Weights of a small CTC audio transcriber: 51.1 epochs.
Rows from block 7 of a small CTC audio transcriber, named by matrix and row number. Rows with one number belong to one neuron. Each number is 128 + 32 x the weight over its row's rms, rounded and kept within 0 to 255. All counts start at 0. Numbers have three digits each.
After each neuron's rows are labels from the 100 clips, of 14976, where the neuron reaches its largest size: "loudest band" is the band of the loudest frequency at the time of the peak; "top examples" is what is common among them. Only what is clearly more common there than usual is listed. The data: short made-up English sentences, spoken by a formant synthesiser in many voices.
# u: gMLP up (value half) (model.blocks.7.mixer.u.weight, 384x384), inputs 0-95
# v: gMLP up (gate half) (model.blocks.7.mixer.v.weight, 384x384), inputs 0-95
# out: gMLP down (model.blocks.7.mixer.out.weight, 384x384, transposed), outputs 0-95

u.69:163127100144106100122119162202100117138105102150092139123130136088118106127161153127124117104167164163052149102113171160112135092147099098144141094149115143155155153118147075117072063151113080179187176096154154187096093059115109128140154147149090106149155104139156146086108108136173116160
v.69:106150108109150165092136124152120156059152125156138157114133092112129098192148126101151130171112117165105123131127095096092125085121126158097110110102086142157120178186117078150082102076143105222139156113148144148086108127066133155145143127127140133158114127138111140127032105171132197144
out.69:169144179121143184154132176143096062139149160104091179109136154151175106097072105118172123135119124115155095112119131133124130088089163130120106140119120134110120147104097094082140158097148220115136195137157128167147102223109079137154126149117136176181147134113099092150151180096099113078
loudest band: 500 to 1000 Hz
top examples: /i/; reverberation; /ʃ/; number of words: 7

u.315:105151129139102172148123089081171067081124150117157099108117113147169177097074152152118130107187114160110048115104033060085159158049110158092141160158135164088079113150110121105153144130119161133118111131176105084103116145111099175100102157190095097101142116135084162097092152110125178094
v.315:059123160122084155133135121083095142122119072168098118109118143116146085229152142106117172180118126099115088167173166149108081168158099157120078166088096153114144122170105128123162114111114151132170068100117115121194182143165156093106093131127120135103111179100114112086149174136097101168
out.315:138146129116080076115113153153130149111172097135095089108154158079180085170111138081148174139160163085100162108180184099113093133123127127155147146169072138087140188166120099161146198166107119147172218177144111067134123143128081115134104117105110160128157208105120103122188143143063146218
loudest band: 500 to 1000 Hz
top examples: /ɑ/; /b/; "beyond"; /j/

u.247:108183144114079077102128085136132138102143085169186110075109118087145133081135139124143124179134137100122131121137155138146093152190060150105162111135150124087137111157147125141135117162175141080097077142059172084149109131147129128135141082096081092094086105084212202091105102109147118103
v.247:193121107198152105087155207157181163136137153156016119151122136144116084136136116104044124086177081114131160075151136140126041108115123105145099099182161129124059122142097093132194110044078102160145113115145161134168147074160111118151125156147163159149134082162090089131125103125125125085
out.247:180070118138141188141128133182123104154132148144057092162125105182130121173156114092060115082176102105140144115122146133109133154090128128207156181154140097119108092133129104127171106137092103135144255117191125149087035139135118146109130131154107161120150114182069123110146146154136070109
loudest band: 500 to 1000 Hz
top examples: sentence kind: request; "please"; "find"; "take"

u.350:148132067110136105167111153155146070107146135093158126118192156175198156145145094123075132179091100130105106113156060076134076211136094103104171077151143123118116162113137126159166193146127160129053159061125148109112112111164092136135105096146130163132129198114104147145137150111150100107
v.350:149124108145113103118174140119159161153093175138146123124112118148135091130108105178113099111140112126145098063084094186124111093080155081137126078107147114088117115099169149112144143096134075076079122125119151173083115107179133125130141136142138090120100102080089087123113128078100168126
out.350:193096098108151172117152133129151082193158135111081119160124116172098111107144110110120131103136135137144119149138097127114119164176116123162112134195121085089172160112139086158169124111139121079118127141137175116098119151110124142149134092138132183065131068116073106104152101131134108154
loudest band: 250 to 500 Hz
top examples: number of words: 4; sentence kind: request

u.106:124115141076106100097109141222102108163103095104149124157178057157128118123150163156132137113105098133087111129075144116168128125077082086140122129166110125055153114100197053125146090135107154128087158110107083139137048065149131154199143148121137150161125162112105157147067077110148064143
v.106:131117086131131146133179207157127160094115101085052181091082081121129090163121100193129094089119170084182122144091146118137135119084142134096224078154134101159128105155117176169168130116049133149146131117088165186088161100127125181164145170101142105136124150158146146109101104120110135146
out.106:115106115083135196122130113137082128139147141150156167134101029097127145122131161204199099177142094110191085164159105179086122178136157142137098159172170136089129106160118107146153099087128128135119102124119170085077153184128090080101106147104149131100067131113109148123150112154121134100
loudest band: 250 to 500 Hz
top examples: /z/; number of words: 5; "is"; "not"

u.257:118133087165111095075121124102133104119135152099172075137115167093101148122082170117148153149096159137133096154055147105114122146167113092115105086120061166198126160145111121117157133168162129129139146116086124106144088179148063100163145114158118078166160042192144111127131108220118116093
v.257:127126130100051163117124130089108148046180074129130051104113145061110103206120121106158197141156095139078108134129119057060116148152086154079119139141125196154113142138044102135126070174072143102198115146117100087152161135108167080136155125166139106174153148131136116057135156160120094137
out.257:119107104179123174116147122075078096111121125125087175078135111125159162111173144128081077119114160126127142103142113117089108116142122100175126062182137111122115102065127166149148130115072105165083131104179109158119101143138136142145131115094130149084101140160087115145087161102207102125
loudest band: 500 to 1000 Hz
top examples: /ʃ/; number of words: 7; "she"; "he"